config = dict(
    text_encoder_parallel_block=False,
    parallel_block=False,
    ema_decay=0.99,
    weight_decay=0.1,
)
Rows from block 2 of the denoiser of a small text-conditioned image diffusion model, named by matrix and row number. Rows with one number belong to one neuron. Each number is 128 + 32 x the weight over its row's rms, rounded and kept within 0 to 255. All counts start at 0.
After each neuron's rows are labels from the 100 images, of 14976 (inputs lightly noised), where the neuron reaches its highest value: "peak on" is the class under the peak. Only what is clearly more common there than usual is listed. The data: made-up ball-and-stick molecule models.
# fc1: MLP up (model.blocks.2.mlp.fc1.weight, 480x160), inputs 80-159
# fc2: MLP down (model.blocks.2.mlp.fc2.weight, 160x480, transposed), outputs 80-159

fc1.144 [150  93 168  99 111 106 121 142  80 126 188 154 118 147 132 156 112 193  86 130 166 158 102 112  99 119 120  86 122 157 162 101 147 121 150 143 146  97 174 146 166 112 154 128 137 157 101 118 153  64  91 149 106 135  59 110 167  43 132 143 106 140 125 115 135 149 151 140 155  87 125 131 131  73 202 159 106 137 121 116]
fc2.144 [136 123 110 115 170 138 136 119 145 118 113 121 141 192 112 154 126 125  45  89 105 169 137  91 147 120 160  97 136 125 152 140 134 204 131 158 148 117 115  93 186 139 130 153 146 173 132 131 157 113 135 163 109 163  83 131 145  71 185 149 161 105 173  68 126 132 156 126 210 106  47 125 166  98 151 120 152 118 128  95]
peak on: red ball

fc1.26 [138 128 127 135  79 129  72 159 108  94 148 137  83 124 124  85 178 150 116 139 139 105 148 100 118 137 147 176 165 118 108 166 147  94  99 125 151 154 113 129  61 124 141 151  76 143 136 109 134 194 116 130 147 131 132 109 138 200  38  68 152  90 126 130 125  78 147 136  89 161 171 165 122 169 109 190  76 123 152 139]
fc2.26 [160 103  62 118  97 138  84 115 115 120 117 165 121 168 133  99 136 163 115 196 134 116 133  91 117 200  99 222 211 107 108 126 158 138  87 159 103 143 148  63 119 108 102 152  78 162 167  83 157 172 143 175 162 167 150 111 115 118 169 127 135 126 150 119 111 137 144 154 126 126 121 156 158 158 124 122  95  97 111 146]
peak on: green ball

fc1.152 [157  99  99  96 101 123 115 178  95 116 118 158  93 116 143 124 106 105  88 179 135 120 144 128 104 152 176 126 190  86 144 142 118 130  80 110 150 100 218  97 106 104 138  55 181 108 136 122 154 120 170 121  65 121 140 183 123 111 109 181  39  76 118 150 154 191 106  77 118 147 114 119 155 174 105 129  79 111 117 133]
fc2.152 [102 109  98 119 135 111 143 113 130 117  78 127 155 181 120 128 131  87  69 138  72 143 103  90 176 126 138 117 167 104 129 138 120 161 126 118 135 104 136  86 180 109  90 127 150 180 131 137 156 132 145 170  89 188 137 148 135  87 226 117 125  94 162  48 157 112 123 128 171 112  52 152 187  98 129  92 155 119 123  86]
peak on: yellow ball

fc1.159 [126 155 106  71  79 190 168 168  92 107 176 128  96 178 117 167 176 145 137  96 135 156 106  40 103 134  97 138  55 149 102 155 121 168 162 113 111 170 110 113 116 151 136 165 160 152 145 104 119 108 137 179 128 195 127  89 193 102 110 118 112 118 111  42 154 184 166 150 183  57  81 131 141  97 103 152 115 138  89 112]
fc2.159 [100 188 171 106 117  67 188 159 116 169 142 119 112 110 150 167 205 134 127  64 168  73 167 107 128 156 179 121  77 147 114 162 100  94 148  93 105 166 124 134  82 105 108 178 165 111 136  89 153 131  77 215 102 149 119 155 175 104 105 134 125 183 144  72  88 207 143 169 133 132 126  91 122 131 167 108 106 116 124 127]
peak on: red ball

fc1.470 [117 116 145 135  75 128 128 201 108 176 106 134 132 104 130 101 146 103  70 193  79 163 153  83  88  55 121 129  92  68 110  62 118 141 133 168 213 155 171 127 152 176 175 102 113 128 133 137 168 129 160 153 122 137 155 128 107 130 167 194 114 148 184 148 146 134 149 115 141 137 131 132 116 105  53 214 100 164  84  91]
fc2.470 [131 140 138 132 180  89 111 152  71 143 143  92 140 173 148 118 128 125 156 159 126  96 163 118 108 106 130 138 153  69  70 130 133 145  78 139 149 160 134 130 161 159 191 149  73 143 118 176 178  78 158 136 110 105 133 105  90 152 118 145 135 112  95 147 152 158 136 149 128 153 138  69 131 151 205 166  86  54 145 130]
peak on: red ball

fc1.292 [124 184 137  90  99 154 149 116  89 130 107 133 158 119 118 114 122 146  92 104 114 133  92 106 115 108 112  46 107 107 148 118 132 205 153 123 118 137 168 101 115 151 113 168  84 115 191 156 101  86  71 158 130 155  87 133 196 181 113 166 120 161 133  61  96 150 127 162 106 124 104 103 113 183 150 151 147 127  85 143]
fc2.292 [102 188 142  71 142 172 163  59 152 136 143  99 138 146 115 117 131 134  97 112 105 112  95 114 168 153 184  98 106 130 155 114 132 211 159 131 164 123 144 125 128 145  89 168 106 181 180 163 137  78  74 169 155 157  89 152 153 146 134 170 134 143 169 113  77 182 127 128 138 118 109 151 125 106 155  68 141 146 166 178]
peak on: red ball

fc1.322 [119  70 163 125 112 183 144 175 104  91  92  45 134 119 184 103 134 129 125 126 123 164 182 142  64 155 118 141 136 124 147 126  52  89 119 147 137 160 147 138 141 153 125 165 122 139  80 118 131 136  91 150 122 104 156 111 145 142 117 180 153 138 167 109 142 161 156 169 103 160  76 170 152  93 123 170 140 105 125 124]
fc2.322 [110  69  61 122 126 120 107 132 135 134 143  97 134 118 132 174  93 138 125  99 111 151 147  80  76 137 121 142 107  92 125 144 124  89 143 170  96 143 137 180 185 142 154 113 137 139 171 149 150  83  69 142 113  99 104 113  82 114  82  86  88 145 197 105 100 128 123 190 115 178  96 128 111 145 202 151  90 178 113 186]
peak on: red ball

fc1.176 [148 192 159 121 132 138 132 100 176 179 111 154 134  85 123 115 122  84  98 148 111 129 121  92 129  93 129 126  53 119 128 128  57 181 199 107 174 131 149 101 137 162 147  77 154  87 132 201 131 134 230 174 112  99 163 104  69 154 102 234 171 138 158 103  64 132 130  60  85 169 163  94 123 120  60  94 135 162  79 156]
fc2.176 [137 155 162 126 165  85 141 121 183 146  96 152 136 103 101 133 148  69  92 159 102 134 147  84 159  97 139 101  74  98 116 127  51 165 171  97 102 102 101 178 156 170 192 134 118 107 114 218 128 143 192 152  92 132 128 102  41 144 192 150 159 120 118 110  90 154 161  95  85 134 138 118 160 132 130 109 178 118 145 153]
peak on: red ball

fc1.257 [141  84 129 111 108 139 125 119 159 211  97 118  59  98  77 127 146  90 107  98 150 160 108 146 123 115 117 148 113 102 138 119  84  97 103 129  98 118 184  90 106 137  85 125 127 142 106 125  82 137 151 252 139 131 137 100  85 132 110 111 143 170 106 150 152 160 116 108 125 129 144 105 150 104 150 132  84 160 105 194]
fc2.257 [123  76 111  70  79 140 130  96 157 220  90 140  66  94  90 149 125  77  89 107  75 173 109 101 140 102 136  82 118  79 117  44 112 164 112 140  78  85 115 133 162 140  80 102 123 166 111 104  75 144 106 174 130 123 132 182  90 119 189 147 138 162  96 127 144 129 153 113  86  91 158 141 165 117 147 177 176 143 148 126]
peak on: red ball

fc1.63 [148  75  94 126  99 106  81 143 146 102 138 206 119 146 134 112 189 172 153 132 131  83  97 166 147 129 141 172 180 146 114 167 181 122 141  62 109 124 137 133 151  70 159 128 131 114 114  84 122 135 120 125 144 155 154 140 178 134  66  69 114 114 119 155 129 119  86 145 134 123 152 164 135 174  98 132 105 129 152  88]
fc2.63 [174 140  98 152 121 158  99 120 142 129  77 169 124 166 126  94 183 135 109 156 135 106  99 103 157 189 151 192 201 112  96 139 163 159 117  86 102 141 147 100 148  85 110 156 131 165 129  82 133 187 122 132 152 172 193 146 168  93 184 142 150 143 120 111 117 140 120 105 159 115  99 175 140 140  98 123 123 133 176  81]
peak on: green ball

fc1.300 [133 150 128 133 113 205 109 131 158 126 132  81 141 119 156  87 128  69  69 125  66 107 123 142  91 122 170 100 163 149 119 156  96 202  87  96 184 189 161 158 138 163 130 135 141 112 127 103  87 117 167 132 129 123 165 123 114 117 104 195 143 117 154  97 138 169 147  83 169 106 143 112 120 157 101 105 150 121 115  97]
fc2.300 [145 138 119 145 139 139 156  98 108 185 158 112 160 129 100  62 128 103  78 143 128 105 117  98 116 136 193  71 155 179 144 122  63 169 108 132 157 170 104 163 162 170 132 135 113 114 133 123 104 150 163  99 174 100 153 174 130 153 159 146 149 159 150  86 149 157 100  59 101 131 165  94  46 113 141 116 113 135 107 143]
peak on: red ball

fc1.395 [129 120  45 137 148 117 126 138 153 123 109  93  64 103 138 144 196 156 128 107 106  83 187 136 104 113 109 118 148  99 166  87  95 159  62  98 188 103 155  84  71 115 126 106 117 138 151 107 137 112 140 123 137 111 138 112 141 136 148 162  89  93 123 145 134  96 165 105 144 127 114 154 122 172  99 182  79 103 108 126]
fc2.395 [112  94  40 146 192 111 104 142 141 101 126 123 105 166 170 107 195 138 112 108 112  76 182 112 123 130 149 101 155 124 206 108 125 180  62 113 106 127 139  79 145 114 136 117  89 165 189 144 169 119 183 131 120 136 149 110 117 150 170 123 106 105 183 101 108  75 122  93 141 117  79 142 118 110 107 104 146  85 157 119]
peak on: yellow ball

fc1.48 [120  98  71 161 156 117 148 134 158 188  98  73 120 146 105 138 134 159 114 163 145 147 167 113 133 114 105 166  64  83 107  71 142 134 119 137 164  76 160 123 161 128 191 123 150  83 102 100  86 122 110 151 141 152 150  86  91 107 150 157 122  99 173 176 146  87 106 176 164 125  90 109 148 113 193 132 127 108 115 160]
fc2.48 [114 121  90 162 106  85 203 150 159 153 133 109 116  86 119 141 119 191  86 176  72 101 135 133 196 153 138 136 130 117 119 155 157 123  99 180  96 109 106 102 129 115 113 125 102 170 164 133 116  86 123 110 113 155 128 120 106 130 102 175 137 139 104 157 112  98 113 157 138 138  69  65 162 141 188  84  52 108 133 161]
peak on: red ball

fc1.330 [146 119  97 139  95 132 138 129 190  84  36 186 150 106 102 123 160 129  95 152  84 118 143 154 116 144 163 168 184 139 127 149  92 159 157 120 176 144 181  73  95 124 151  56 114 157  82 117 139 142 119  78 142 157 178 141 121 155 112 135  79 115 113 176 102 117  74 122 111 186  84 137 134 140  18 142 106 113 120  81]
fc2.330 [128 141  91 111 135 139 119  88 142  93  59 151 124 182  74 104 193  96 151 204 130 115 130  97 135 183 126 138 155 160 124  78 133 146 145 123 143  98 149 113 106 100  93 106  89 174 141  86 145  88 152  66 131 199 134 164  80 134 127 112 137  79 114 112 131 144  87 113 107 169 111 121 181  96 142 117 166 100 182 119]
peak on: yellow ball

fc1.454 [139 134 123  91 129 120 187 110 191  54 104 121 135 137 113 182 181  93 143 108  97 135 110 149 121 164 146 141 137 140 186 170  52 146 111  65 131 131 134 118 162 108 118 115 111 148 103 130  83 105 197 137 115 121 102 114  62  78 134 139 148 159 107  94 167 181 138 136 190 155  66 124 152 108 136 120 138 125  70 102]
fc2.454 [146 114 116 129 126 115 154 105 186 144  92 129 129 165 136 160 189 103 134 119  92 131 155 124 101  92 178  79  74 189 141 115  99 123 148 110 134 152 128 154 164 160 126 139 180 109 161  97 113 108 168  72 121 113 134 163  55  92 155 117 119 152 161 126 160 144 137  95 140 176  97 156 124  70 104 105 174 121 180 131]
peak on: red ball